config.yaml
model: "image classifier"
dataset: "seven-segment displays showing three digits"
crop_scale_min: 1
color_jitter: 0.2
downsampling: "max"
lr: 0.0041
one_sided: true
l1_shrink: 0.01
weight_decay: 0.04
Rows from block 8 of a small image classifier, named by matrix and row number. Each number is 128 + 32 x the weight over its row's rms, rounded and kept within 0 to 255. All counts start at 0.
After each channel's rows are labels from the 100 images, of 14848, where the channel reaches its highest value: "responds to" is what is common among them. Only what is clearly more common there than usual is listed. The data: seven-segment displays showing three digits. In brackets: how many of the 100, against the usual share in percent.
# conv: 3x3 conv (model.blocks.8.conv.weight, 192x192x3x3, each kernel summed), inputs 0-95

conv.15 [142 194 111 183 128  87  58  86 119  81 125  96 150 110 106 131 123  93 119 104 123 109 113 137 121 117 134  84 161  90 100  64 212  85 118 114 124 120 146 141 123 162 129  96 184 110 125 126 147 162  81 123  92 180 132 125  89 119 130 109 234 107 127  88 158  73  99 158 117 136 100 124  92 118 128 154 123  97 101 126  96 117 131 137 124 105 132  59 116 116 111 116 116 119 168  77]
responds to: the digit 6 (71 vs 27); third digit: 6 (66 vs 10.1); third digit: 5 (34 vs 9.9)

conv.158 [157 114 187 114 161 146 118 120 140 128 159 132 116 119 129 121 129 129 130 124 111 138 132 151 135 109 135 203 167 131 144 162 119 135  94 144 123 114 140 137 255  87 118 132 132 122 119 137 141 125 129 134 105 151 113 123 114 209 118 139 143 243 125 112 104 121 131 176  99 114 127 139 129 105 144 129 129 172 116  73 135 108 130  83 132 255 162 113 131 104 124 122 126 119 136 130]
responds to: the digit 1 (86 vs 27.5); third digit: 1 (83 vs 10.3)

conv.147 [140 116 120 116  88 131 183 108 108 156 131 124 155 136 127 113 133 107 148 120 143 127 128 138 145 144 130 123 117 146 130 102 122 153 143 132 131 125 136 119 123 129  61 134 110 123 114 128 127 113 153 139 137 118 144 118 130 119 123 137 127 119 177 153 157 131 119 115 153 132  96 114 184 194 128 159 119  98 115 153 128 134 124  91 123 121 121 255 245 124 117 117 117 131 137 130]
responds to: the digit 7 (96 vs 26.9); third digit: 7 (96 vs 9.7)

conv.66 [187 132 152 154 174  74 168 106 123 102 128 170 131  80 129 107 205 176 104 129 131 112 123 172 128 210 134 128 116 121 130 121 112 115 129 108  99 114 120 105 108 144 124 123 102 145 127 126  77 137 114 115 119 104 114 130 128 106 117 145 101 111 129 166 121 121 129  97 130 135  71 255 162 124 127 117 118  79 236 117 124 124 106 110  95 125 130 118 131 118 182 115 125 188 253  96]
responds to: the digit 0 (100 vs 27.1); third digit: 0 (100 vs 10.2)

conv.95 [128  78 160 141 108 112  99 162 100  62 161 126 113 165 123 138  94 127 116  88 145 103 111  94 130 115 163 140  84 164  96 146 142  77  64 121 113 156  82  94 130 106 184 109 101 127  68 102 118  93 183 143 142 129 146  95 158 101 117 126 162  95 111 115 107  94 131 128 167 130 141  93 120 106 114 153  65 128 112 169 118  93 110  65 137  85 102 138  69 111 139 135 163 102 165  98]
responds to: the digit 7 (99 vs 26.9); third digit: 7 (99 vs 9.7)

conv.1 [217 194 178 130 224 172 143 118 122 123 149 141 115 134 106 129 127 118 127 135 140 125 152 120 129 126  87 171 150 142 163 122 163 177 135 118 128 128 115 114 247  78 130 153 111 137 145 137  97 137 139 198 135 130 134 101 126 185 136 131 191 234 147 168  89 130 120 197 127  99 131 122 123  71 150 144 138 133 108 117 140 126 175 110 140 255 112 117  96 101 126 125 139 132 178 126]
responds to: the digit 1 (89 vs 27.5); third digit: 1 (87 vs 10.3)

conv.5 [167  98 173 109 141 177 164 171 163 114  80 121 109 131 149 157 176 123  49 187 136 186 123  91 104 131  75 190 139 156 113 115 106 133 111 105 136 123 122 129 215 116 138 117 140 152 111  42 144 120 149 154 157 114 114 128 148 120 119 111 141 186 153 137 130 160 115  95 127  98 136 118 107 131  28 119 126 113  74  71 150 137 159 111 129 157 111 115 113  99 115 101 109 105 133 115]
responds to: the digit 6 (67 vs 27); third digit: 6 (59 vs 10.1); third digit: 8 (41 vs 10)

conv.106 [136  94 113  95 125 134 176 163 151 139 119 101 188 143 130 119 132 118 128 115 157 121 139 117 136 127 121 162 126 147 107 148 106 111 159 163 136 140  93 220 120  91 171  93 100 110  90 124 123 102 152 107 157 170 162  87 161  89 124 169 123 119 164 147 133 123 114 120 194  98 150 122 159 194  93 111  97 166 108 215 104 237 153 107 168 154  86 145 134 127 105 117 149 153 137 174]
responds to: the digit 9 (53 vs 26.4); third digit: 9 (42 vs 9.7); third digit: 3 (40 vs 9.9)

conv.115 [176  97 100 195 125 119 131  79 120 152 102 128 116 167 155  91 160 247 112 121 138 119 125 200 130 129 191 116  90  54 103 137 112 121 114 190 140 107 164  99 123 142 105 117  89 121 111 122 196 173  90 120  80  96  95 117 117 134 102 166 121 123 131  93 167  87 126 202  98 119 103 146 109  96 143 114 125  74 194 127 125 137 125  52  73 102 149  95 169  97  92 148 133  93 170  68]
responds to: the digit 7 (77 vs 26.9); third digit: 7 (74 vs 9.7)

conv.96 [127 148 143  98 114  80 185 127 125 143 120 102 110 124 138  58 123 141 104 126 115 175 117 134 172 135  92 133 115 135  83 128 113 128 126  97 212 166 167 168 134 131 156 163 115 149 159 135   0 115 131 121 113  74 122 183 107 153  60  95  49  93  66 126 116 128 126 139 155 118 133 128 127 132 111 180 130  90 137 122 124 110 123 124  85 116 134 193 117 134 122 164 112 124 137 144]
responds to: the digit 2 (81 vs 26.9); third digit: 2 (75 vs 10.2)

conv.59 [110 135 116 151  91  81 120 120 127 124 123 125  89 126 213 127 109 155 103 136 122 167 129 136 128 123 183 103 116 111 131 129 100 125 107  65 192 146 144 140  81 160 139 127 112 139 132 114 196 149 122 129 138 124 144 226 131 152 209  87 220 119 152 121 185 116 115 114 114 125 126 161 122 119 107 189 152 115 118 125  92 114 135 105 124  48 137 120 139 106 135 108 173 112 123 133]
responds to: the digit 5 (76 vs 27.2); third digit: 5 (71 vs 9.9); third digit: 6 (29 vs 10.1)

conv.90 [ 83  69  90 103 123 127  93 142 126  68  82 119 114 147 144 126 140 132 114 125  90 127 126 127 126 111 100 105 109 173 107 170  95  92 118 113 139 124 104 200 141  39 148 118 235 115  79 114 109 129 119 141 121 151 116 124  77 123  76 135 137 138 126 189 147 129 127  99 105 114 162  70 149 117  83 137 124  88 129  79 122 134 129 141 118 119 108 136 131 128  40 175 108 119 127 230]
responds to: the digit 2 (75 vs 26.9); third digit: 2 (73 vs 10.2)

conv.137 [133 127 107 120  96 163 143 128 114 136 111 173 101 114 107 188 133 134 176 176 123 164 114  90 113 127 133 199 111 188 122 126 122  92 144 129 111 128 156 117 116 117 128 146 125 119 116  90 137 117 148 203 101 133 127 119 128 149  87 150 120 119 118 125 105 135 109 119 117 198 155 137 152 128 118 126 162 136 119 132 151 121 221 152 137 126 119 125 181 136  83 128 116 192 122 129]
responds to: the digit 8 (81 vs 27.2); third digit: 8 (79 vs 10); amber glow (39 vs 16.3)

conv.45 [ 88 121 108 157 111 129 171 119 120 119  92 100 117 197 148 128 137 150 133 131 137 120 131 109 120 106 128 121 122 156 120 115 113 116 135  85  99 112 125 108 105 121  92  66 133 129 109 127 153 134 155 134 145 110 158 122 117  83 157 123 165 113 164 150 121 120 119 132 123 100 116 122 129 173  96 173 127 108 112 143 124 155 127 116 131  86 110 242 144 123 101  99 112 196 127  93]
responds to: the digit 5 (67 vs 27.2); third digit: 5 (61 vs 9.9); third digit: 6 (31 vs 10.1)

conv.65 [223 182 179 224 157 130 119 121 125  96 183 118 114  90 113  99 100 138 147 104 131 114  86 154 120 115 117 147 139  78 127  68 198 121 123  99  99 126  55 117 173 190 147  80 141 120  90 117 145 134  86 147  94  98 149 105 141  87 154 162  76 204 117 113 137  52 122 141  80 152  74 110  98 129 117 103  58  99  87 125 110 117 118 122 115 169 127  36 184 121 108  75 130  99 187 113]
responds to: the digit 1 (93 vs 27.5); third digit: 1 (93 vs 10.3)

conv.150 [126 176  81  97 111 189 111 128 202 103 131  89  85 137 142 163 103 130 190 141 131  61 207 114  97  95 117 149 117 149  90 121 107  92 151 202 175 109  69 138 132 125 168  89 104  79  70 115 122  55 142  98 134 143 171 153 123 132 116 131 129 115 123 162  87 129 190 122  99 103 187 109 136 150  67 140  61 125  18 106 123 154 108 154 165 154  94 126 124 186 140  98 155 139 128 155]
responds to: the digit 9 (94 vs 26.4); third digit: 9 (93 vs 9.7)

conv.185 [164 135 131 135 102 177 107 130 163 175 114  98 148 117 136 151 157 136 163 123 128  94 107 173 107 123 120 137 136  80 127 154 137 132 110 171 146 134  97 215 154 138 117  99 203 187 151 137 151 105 112 132 140 126 114 126 125  91 124 132 114 128 119 141  72 162 115 136 123 130  77 158 135 138 107 116 168 228  49 134 127 109 143  90 124 166  99 128 126 161 155 143 123 122 137 235]
responds to: the digit 8 (91 vs 27.2); third digit: 8 (90 vs 10)

conv.125 [123 130  94 136 129 111 141 116 118 114 128 133 129 133 116 197 132 136 119 111 134 128 129 106 115 146 152 138  91 182 123 133 120 114 103  87  95 103  95  91 132  89  72 115 117  92  98 116 113 109 135 152 117 149 118 143 128 114 130 120 127 136 137 119 141 134 121 111 100 158 220 157 107 167 111 125 126 127 115 131 115 115 125 253 117 116 120 141 144 187 114 157  60 149 173 114]
responds to: the digit 0 (74 vs 27.1); third digit: 0 (72 vs 10.2); second digit: 3 (30 vs 9.8); second digit: 9 (25 vs 9.6)

conv.159 [148 143 117 133 105 106 110 115 102 131 159  87 200 113 130 162 128 118 128 124 154  74 130  85 167 128 153 115 132  93 146 111 140 136  89 107 129 211  84 119 159 109 202  62 128 100 169  92 111 110 126 116 225 131 120  87 145  94  80 145 130 163 118  97  58 133 104 145 140 117 102 130 127 185 115  84  98 109 115 146  65 215 122 132 130 125 155 115 122 126 121 119 208 130 140 115]
responds to: the digit 9 (81 vs 26.4); third digit: 9 (77 vs 9.7)

conv.123 [143 125 145 147 133  64 194 136 105 125 100  87 159 102 133 108 150 163 155 128  67 101  53 111  98 117 119 121  91 103 119 110 116  80 120  98 110 125 112 123  73 123  52 119 134  98 118  95 134 108 103 124 162 116 127 121 105  40 125  94 131 113 181 125 107 134  58 126 101  80 100 136 109 129  96 197 124 117 110 172 125  51 146 142 195  93 109 164  83  91 116 114  47 145 141 122]
responds to: the digit 7 (89 vs 26.9); third digit: 7 (86 vs 9.7)

conv.73 [156 183 125 136 132 139 107 149 136  89 121  75 123 167 208 135 102  85 128 150 139 129 127  91 117 116  46 137 114  62 125 184 125 100 124 135 243 122 137 163 132 124 133 125 167 149 120 125  98 189 125  90 125 163 153 252 101 124  99  95 104 123 159 137 136 141 118 135  92 127 129 108 138 122 115  54 124  91 133 129 141 105 150 113  79 144 122  80 127  94 152 119 138 100  84 140]
responds to: the digit 6 (59 vs 27); the digit 5 (59 vs 27.2); third digit: 5 (50 vs 9.9); third digit: 6 (50 vs 10.1)

conv.77 [184 110 213 119 122 128 190 126 129 163 132 149 145 153 120 120 168  96  86 130 162 141 148 135 212 140 123 140 149 136 134 120 153 129 122 119 123 142 125  88  71 190 166 126  86 132 173 116 107 186 173 150 159 115 174 146 150 125 106 112 143 130 143  86 126 160 137 119 122 156  97 131 172 131  97 158 125  96 108 132 125 121 134 109 113 109 166  79 109 149  79 127 152 150 255 103]
responds to: the digit 7 (100 vs 26.9); third digit: 7 (100 vs 9.7)

conv.119 [139 155 111 108 125 165 109 138  93 147 137 129 103 134 153 185 110 126 136 148  98  93 160 118  66 130 153 173  96 155 140 138 101 132 131 172 150 151 122 117 141 115 144  43 116  87 104  18 129  96 193 137 106 155 113 130 136 125 100 113 141 194  90 115  75 121  96 135  73 184 175 138 144  78  47 153 115 109  89  68 134  34 150 178 135 137 111 152 157 135 125 153 127 168 104 109]
responds to: the digit 8 (66 vs 27.2); third digit: 8 (62 vs 10); third digit: 6 (26 vs 10.1)

conv.26 [161 101 169  98 142 147 112 118 113 120 123 159  69  90 124 135 137 100 130 125 119 163 106  85  75 120 119 121 150 116 176 136 144 154 118 118 112 124 122 135 225 145  88 213 128 190 170 119 113 108  95 122 118 135 114 107 140 250 111 122  67 224 126 127 114 119 134 149 104 122 115 138 100 122 163 110 138 139 129  67 145 128  93 117 142 164 140  77 141  99 101 128  93 118 130 136]
responds to: the digit 9 (94 vs 26.4); third digit: 9 (75 vs 9.7); second digit: 9 (27 vs 9.6)

conv.74 [ 79 136 132 151 136 108 113 104 131 127 141 114 110 112  83  92 121 164  85  90 153 116 113 140 120 111 157  59 124  86 119 109 132  91 110  83  94 129  92  74  56 186 109 118  95  50  93 125 193  26  96 120  89 104 181  70 122 121  94  76 117  88 143  85  96 146 144 114 104 125 117 111 119 127 118 107 106  96 104  93 131 103  83 124  82  73 156 200 140 188 107  97 127  87  92  91]
responds to: the digit 6 (67 vs 27); third digit: 6 (63 vs 10.1); third digit: 5 (37 vs 9.9)

conv.183 [188 167 211 219 222 114  96 116 119 132 187  96 106 133 130 145 112 188 120 129 115 103 119 114 122 119 176 167 140 149  97  99 225 152  93 101 128 121 119 103 227 206 154 138 126 132 131 123 111 103 128 124 122  85 162 195 148 132 133 139 142 193 140 121 135 109 112 128 119  54  82 162 131 164 111 139 141 145 117 135 114 130 127  96 143 175  93 105 115 130 111 136 127 133 133  95]
responds to: the digit 1 (61 vs 27.5); third digit: 1 (56 vs 10.3); dark on pale (36 vs 16.1); third digit: 7 (30 vs 9.7)

conv.76 [216 122 167 125 216 149 142 167 130 124 109  97 126 137 128 123  91 171 133 122 147 129 114 128 124 193 135 118 192 161 166 106 139 170 123 113 134 123 109 137 255 114 116  81 152 124 128 125 175 145 115 149 128 111 124 136 125 106 194 179 144 255 154 142 111 149 128 154 141 128 114 143 135 149 135 146 123 132 117 133 113 145 118 122 128 197  85 127 153 123 182 135 125 122 166 141]
responds to: the digit 1 (81 vs 27.5); third digit: 1 (79 vs 10.3)

conv.57 [154 122 167  91 115 149 118  92 136 141 116  87 121  74  93 115 104 120 107 130 123 104 131 118 146  78 138 143 170  35 126  81 101 110 129 128  82 125 120 104 153 145  89  97  22 148 119 141 106  88 108 129 132 106  81  85 118 113  48 124  78 151 109 125 125  99 126 150 122 104  70  70 106 137 125 101 101  84  75 105 131 129 111 108 108 132  99 127 106 134 101  94 122 109 129 111]
responds to: the digit 1 (91 vs 27.5); third digit: 1 (90 vs 10.3)

conv.28 [ 78 125 173 143  96 118 103 142  97 131 102 120 138 174 157 131 115 119 134 128 122 122 117 162 125 161 116 140 112 189 120 126 117 107 139 178 145 111 114 101 103 116 139 117 121 109 125  88 105 139 161 115 128 151 169 107 118 120  74 125 136  93 139 158 154 169 116 123 114 126 130 122 137 166 132 157 126 103 102 145 132 157 116 128 101 151 118 197 135 123  91 135 128 152 109  97]
responds to: the digit 6 (80 vs 27); third digit: 6 (77 vs 10.1)

conv.92 [118 116 122 129 125 124 128 213 111 139  82 118 152 166 107 122 139 159 130 120 135 127 135  43 122 111 108 139 121 157 127 255 146 122 139 117 137 141 110 255 134 130 135 118 226 119 122 127 141 140 119 126 136 175 132 158 156 131 122 128 119 128 135 146 146 142 109  95 134 112 107 131 139 128 109 115 103 179 119 128 123 157 122 135 191 115 104  94 112 124 148 154 130 103  58 245]
responds to: the digit 8 (69 vs 27.2); third digit: 8 (63 vs 10); third digit: 2 (36 vs 10.2)

conv.165 [121  87 106 127 126 139 151 126 153 155  84 121 225 111 140 129 157 133  99  75 159 109 112 121 155 147 177 124  95 144 117 138 104 158 218 133 148 188  79 114 126  99 168 117  94 124  95  38 136 133 136 126 144 115 128 145 184 109 105 123 125 119 154 111 129 116 139 110 152  99 153 164 145 147  66 132  97  67 139 179 123 197  98  99 102  94  65 139 144  99 119 141 234 151 172 127]
responds to: the digit 9 (70 vs 26.4); third digit: 9 (69 vs 9.7); third digit: 5 (31 vs 9.9)

conv.49 [157 120 111 147 123 140 192 130 106 144 107 121 144 125 104  89 159 116 105 111  81 132  55 109 108 144  82 104 159 121 125 149 124 114 149 133 123 123 102 103 103 129  55 106 145 108 147  63 123  97 107 104 145 138 116 104 126 136 153 108 133  52 147 226  69 110 100 118 105 108 124 158 129 152  70 124 128 125 155 201 132 137 136 114 123 128 112 144  98 142 134 167 104 102 128 125]
responds to: the digit 7 (95 vs 26.9); third digit: 7 (93 vs 9.7)

conv.83 [113  96  62 191 100 112 124  72 113 135 103 110 171 105 134  99 122 190  83 121 123 108 126  94 111 108 151 109  75  36  73 117 112 106 128 104 126 128 110 129 104 134 122 108 134  99 151 110 164  77  90 128 121  99  71 122 107 102 109 156 150 128 106 137 124 114 110 152 150  81  60 113 103 159 107  50 104 175 141 181 122 133 122 123 118 163 101 163 220 153 100  98 137  84 170 121]
responds to: the digit 1 (79 vs 27.5); third digit: 1 (74 vs 10.3); third digit: 4 (26 vs 10)

conv.56 [ 84 198 107 121 164 118 132 131 108 126 163 170 138  99 198 122 135 117 170 173 129 184  86 118 102 112 134 118  85 113 172 138 101 150 116  64 155 175 142 127 121 135 146 151  90 182 116  50 152  96  95 147 135 131 156 155 192 155 170 137 134 131 145 123  95 125  69 121 148 146 109 109 126 162  40 134 165 130  97 139 185 128 142 167 128  52 152 120 100  60 130 127 138  97 118 122]
responds to: the digit 6 (66 vs 27); third digit: 6 (58 vs 10.1); amber glow (35 vs 16.3); third digit: 8 (31 vs 10)

conv.60 [121 177 162 218 141  71  76 120 108  96 169  79 127 160 146 128 146 197 126 125 122 127  93 126  82 143 202 115 117 108  89 116 138 130 100 161 115 108 120 132  93 168 126 122 124 119 145 116 175 115  97 172 102 125 137 117 125 105 125 137 211  97 125 106 102 130 129 204  89 128  88 137 110 122 101 164 123 131 113 133 129 103 135 116 140 121 149  51 174 121 141 109 127 108 118 123]
responds to: the digit 6 (64 vs 27); third digit: 6 (55 vs 10.1); third digit: 5 (45 vs 9.9)

conv.38 [122 163  97 106 135  78 163 139 105 200 116  78 154 131 241 135 102 163 101 125  76 131  94 113 137 113 153 128 116 113 125 123 118 120 135  57 163 114 103 124 185 136  86 118 155 127 121 109 213 109 109 134  46 141 186 170 116  87 159 115 209 128 151 110 176 100 114 127 117 105 122 127 122 128 106 162 116 125 123 146 130 128 145 155 120  97 111 132 169 127 136 158 122 122 102 132]
responds to: the digit 5 (71 vs 27.2); third digit: 5 (68 vs 9.9); third digit: 6 (32 vs 10.1)

conv.139 [116 120 119 129  85 125 114 145 152 144  92 129  65 126 179 148 102 120  93 126 177 115 164  97 123 154 140  93 112 119 121 179 123 100  94 142 181 168 144 139  90 143 250 163 132 126 106 149 150 131 115 115 106 154 127 207 158 164 163 125 128 118  86 115 100 142  99 133 131  92 125 116 169 128  77 116 130 131  88 100 119 143 115 134 132 142 128 112 123 160 170 143 228 123 140 115]
responds to: the digit 2 (100 vs 26.9); third digit: 2 (100 vs 10.2)

conv.69 [119 195 113 180 169 145 123 119 144 129 119 133 107 134  94 186 138 116 187 132 104 121 137 114 136 135 124 132 138 152 125 156 183 119 107 177 131  77  97 144 131 114 118 152 196 136 127 133 107 138  88 117 123 177 118 137  48 141 141 141 168 151 119 167 126  70 112 154  95 101 138 134 101 117 108 108 142 155 142 135 163 125 146 178 114 136  70 130 126 121 207 120 116  91  80 156]
responds to: the digit 0 (100 vs 27.1); third digit: 0 (99 vs 10.2)

conv.52 [116 111 124 161 111  81 172 130  97 109 126 102 104  95 163 134 111 140 134 167 147 123 152 100 125 120 140 117 141  81  95  57 126 109 133  92 153 136 110  88 113  85 117 127 130  90 105 186 196 127 113 153 127  84  93 176 107 139 160 130 132 121 157 109 171 133 130 109 121 103  86 114  91  94 218 165 111 114  95 176 109 137 131 102  61  90 112 129 150 134  85 140 112 126 117 129]
responds to: the digit 5 (83 vs 27.2); third digit: 5 (78 vs 9.9)

conv.131 [129 128 114 137 110  65 140 137  92 156 108  52 174 125 111 101 120 124  98 101 107  86  85 119 103  50 140 110 100  79 117 125  74 114 120 119  80  89 142 125 121 104 131  92  96  60 112  59 180  89 130 113  99 127 113 118 108  44 126  87 166 114 132 138 119  96  47 143 102  78 101 105 112 150 120 158 119  79 133 116  85 107  74  55  98 104 101 150 145  89  89 125 120 106  89 132]
responds to: the digit 6 (70 vs 27); third digit: 6 (58 vs 10.1); third digit: 5 (42 vs 9.9)

conv.29 [108 137 137 120  90 102 119  96 113  88 140 208 122 126 120 153 120 133 117 161 121 252 147  72 100 114 191 140  83 101 151  83 120 103 124 129  47 120 251 115 109 135 136 158 128 169 104  76 147 115 146  98 142 106 137 127 117 179 116 129 126 111 126  85 131  94 104 105 115 204 131 128 116 100  67 127 209 118 112  57 170 114 255 126  77  78 137 128 119 115 117 106 126 162 152 120]
responds to: the digit 8 (80 vs 27.2); third digit: 8 (77 vs 10); amber glow (36 vs 16.3)

conv.138 [104 228 147 195 193 111 114 100  68  78 136  47 122 146 130 111 127 135 137 117 109  76 108 119  99 164  52 152 126  72 149 160 199 163 156 156 117 116 106 117 239 140 133  91 167 116  80  98 137 120 107 131 107  92 130  95 131  55  87 186 121 206 111 147 133  91  92 141 122 119 103 157  99 116  96 105  70 133 130 112 111 112 142  95 112 208 103 105 127  88 143  87 129 108 160 106]
responds to: the digit 1 (92 vs 27.5); third digit: 1 (90 vs 10.3)

conv.162 [152 135 122 145 130 103 142 225 125 125 130 135 128 152 217 138 100 139 124 127 113 134 144 114 118 140 140 123 112 184 116 164 129 134 118 131 179 158 137 154 130 145 224  96 203 114 120 114 125 113 150 124 176 163 141 159 134 118 145 131 186 124 142 132 111 151 114 130 157 132 172 145 162 239 118 166 127 141  95 121 134 171 132 157 165 142  95 159 107 143 139 188 115 137 141 175]
responds to: the digit 5 (59 vs 27.2); the digit 9 (58 vs 26.4); third digit: 5 (51 vs 9.9); third digit: 9 (49 vs 9.7)

conv.163 [134 136 124  91 126 118 121 233 123 169 125 123 121 119 131 109 130  89 113 126 124 123 120 159 118 158  94 116 117 146 112 230 132 123 113 129 129 115 128 255 121 111 192 124 255 116 104 129 123 132 107 124 136 133 132 144 118 117 162 126  67 123 121 145 137 181 123 112 126 124 133 138 163 142 113 123 102 231 117 141 138 119 125 165 141 110 119 125 121 115 183 132 174 110 114 251]
responds to: the digit 8 (71 vs 27.2); third digit: 8 (65 vs 10)

conv.143 [143 134 115 135 112 133 103  94 120 150 127 115 141 112 120 156 166 154 147 122 115  96 104 135 129 110 149 113 116 162  59 110 114 107  60 132  46  93 123 106 105 171 120  94  67 142  66  56 130  89 146 114 109 139 130  45  87 105  70  80 103 108  63 152  65 114 106 133 121 137 148 134 115 138  77  96 162 129 145 147 125  76 129 142 135  95 118 115 154  92 102 129 122 114 147  86]
responds to: the digit 8 (61 vs 27.2); third digit: 8 (56 vs 10); third digit: 6 (44 vs 10.1)

conv.63 [133  62  96 122 120 100 116 113 113 117 117  98 170  87  90 119  70 132 129 109 183 109 147 146 138 132 130  87 137 126 105 123 132 116 136  78  95 114  96 132 112 128  87  99 150 125 122 122 154 108 120 145 135 103  95 126 136 117 189 155 146  97 241 159 124 120  82 153 125 109 132 119 140 214 115 105 121 106 122 153 111 155 120 120 136 105 130 207 144 127 124  92  90 137 144 117]
responds to: the digit 6 (66 vs 27); third digit: 6 (54 vs 10.1); third digit: 5 (46 vs 9.9)

conv.81 [119  93 108  97  67 144  56 147 121 145 111 139  64 131 132 130 155 129 104 160 126 151 114 132 122  98 141 139 109 129 113 188 101 114 126 115  93 111 179 183 116 124 116 112 181 123 113 112 123 132 133 185 142 196 121 118 117 143  89 190  84 112 109 128 117 151 141 129 121 144 137 102 168 137 104  90 127 157 139 123 143 125 144 178 124 116 110 107 152  91 100 116 105 134 127 205]
responds to: the digit 8 (80 vs 27.2); third digit: 8 (73 vs 10); third digit: 6 (27 vs 10.1)

conv.128 [129 127 109  84 157 118  91 178  88 175 145  59 147  95 103 121 132  73 118 132 118 141 115  80 107 130 131 139 129 115 138 229 141 111 139 100  98 156  79 176 130 158  92 133 123 106 117 124 133 118 104 129 132 124 117 122 150  91 147 128  43  88 104 107 114 113  92 105 125 144  87  97 177 139 111  73  96 162  90 119 124 154  99 122 212  96 124 127 162 131 176 134 121  92  96 253]
responds to: the digit 8 (100 vs 27.2); third digit: 8 (100 vs 10)

conv.161 [148 153 233  85 210 152 147  92 100 136 167 112 131 126 135 117 144 155 114 129 116 117 127 163 116 117 124 205 162 126 148 112 107 151 117 136 132 125 120 119 255 136 122  91 132 128 118 113 148 107 135 125 140 107 130 101 125 165  82 121 157 255 128 132 166 109 122 153 117 107 133 133 133 130 119 142 128 134 112 136 120 123 124 103 117 208 118 152 133 116  85 116 124 123 142  83]
responds to: the digit 1 (78 vs 27.5); third digit: 1 (73 vs 10.3); third digit: 4 (27 vs 10)

conv.50 [112 101 103 176  51 130 101 118 133 137 133 140 115 137 131 151 131 171 179 125 122 163 167 129 123 105 147 159  28 143  79 138 101  91 122 177 129 118 217 127 101 110 101 119  87 127  78 103 156 113 109 209 109 117 112 139  86 133 127  74 125  83 139 155 122 120 130 142 128 128 136 182 149 126  81 121 199 130 160 102 162 139 209 149 145 118 113 102 160 119 117 119  79 112 110 124]
responds to: the digit 6 (82 vs 27); third digit: 6 (79 vs 10.1); amber glow (39 vs 16.3); second digit: 7 (28 vs 9.7)

conv.170 [111 135 168 128  88  40 156 109 101  90 172 164 134 124 131 111 159 117 107 131 108 113  92 128 144 128  71 114 159 206 176 134  90 121 135 124 172 154 146 100 131 173 120 159 122  99  87 158 125 144 147 139  94  93  93  96 128 169  76 155  61 101 121  63 109  99 186 120 131 119 100 119  76 104 128 156 122 113  58 134 116 154 187 160  99 145 176  88 120 102 120 142 108 139 130 105]
responds to: the digit 6 (96 vs 27); third digit: 6 (95 vs 10.1)

conv.21 [117 101 106 124 120 111  79 115 115  99 118 152 115 219 189 134 116 157 126 128 123 127 126  91 115 158 124 113 123 131 119 129 103 116 123 162 125 127 128 123 119 128 147 113 114 123 116 126 156 165 142 126 109  86 127 112 124 125 132 117 215 116 134 140 104 192 125 117 120 130 177 130 174 100 128 144 114 112 120 127 105 127 132 112 110 100 123 112 140 129 138 186 130 184 182 136]
responds to: the digit 6 (77 vs 27); third digit: 6 (75 vs 10.1); third digit: 5 (25 vs 9.9)

conv.79 [126 136 123 138  90 160 145 126 127 126 132 125 116 133 114 201  42 135 158 112 113 115 156 126  48 102 106 119 120 174  72 130 125 111 122 123 108  71  95 133 123 114  87 101 109 109  89 121 145 124 143 138 126 161 130 116 106 122 106 127 142 119 108 145 104 160 152 115 115 159 202 128 112 178 112 138 119 117  61 122 113 119 115 201 126 120 128 130 127 171 117 166  51 104  87 136]
responds to: the digit 0 (83 vs 27.1); third digit: 0 (82 vs 10.2); second digit: 3 (32 vs 9.8)

conv.88 [115  74 154 118 145 118  99 111  84 182 145  93 152 143  91 109 104  98 139 105  68 105  85 146 116  68  86 141 157 177 123 111  96 149  89  89  97 151 147  97 160  76 167 117 117  53 122  82 148 136 106 139 132 138 147  89  92 123  72 118 123 117 114 126 113  70  71  83 132  65 148  99 122 204 105 153 134 133 114 188 117 151 128 142 125 116 115  46  75 122 120 121 155 102 130  96]
responds to: the digit 7 (89 vs 26.9); third digit: 7 (85 vs 9.7)

conv.175 [ 86 110  71 145  84  79 137 143 255  90 123  76 139 139 168 123 174 106 128  85 121 110 221 134 153 119 155 117 110 130 113 136 129 113 119 118 201 181 124 141  77 136 197 104 140 160 151 218 141 180 129 102 148 143 126 128 124 123 116 115 134  97 105 117 133 123 182 129 111  98 121 105 127 117 177 128  79 144 153 107  82 135 137 125 148  83 136 124 117 255 126 157 138 104 129 140]
responds to: the digit 9 (100 vs 26.4); third digit: 9 (94 vs 9.7)

conv.105 [101  90 135  62  87 139 134 123 138 124  95 129 143 138  92 133 107 182 170  84 169  90 156  85 140 108 175 102  69 174 105 134 129 120 112 142  98  99  71 120 108 126  99  81 112  90 113  88 157  89 136 118 121 184 143 116 122 122 116  82 124 105 179 207 115 143 134 121 113 101 211 120 123  94  82 154  64 103 127 122 136 125  99 135 120 112 133 171 197 113  82 104 131 130  82 136]
responds to: the digit 2 (62 vs 26.9); the digit 7 (58 vs 26.9); third digit: 2 (51 vs 10.2); third digit: 7 (48 vs 9.7)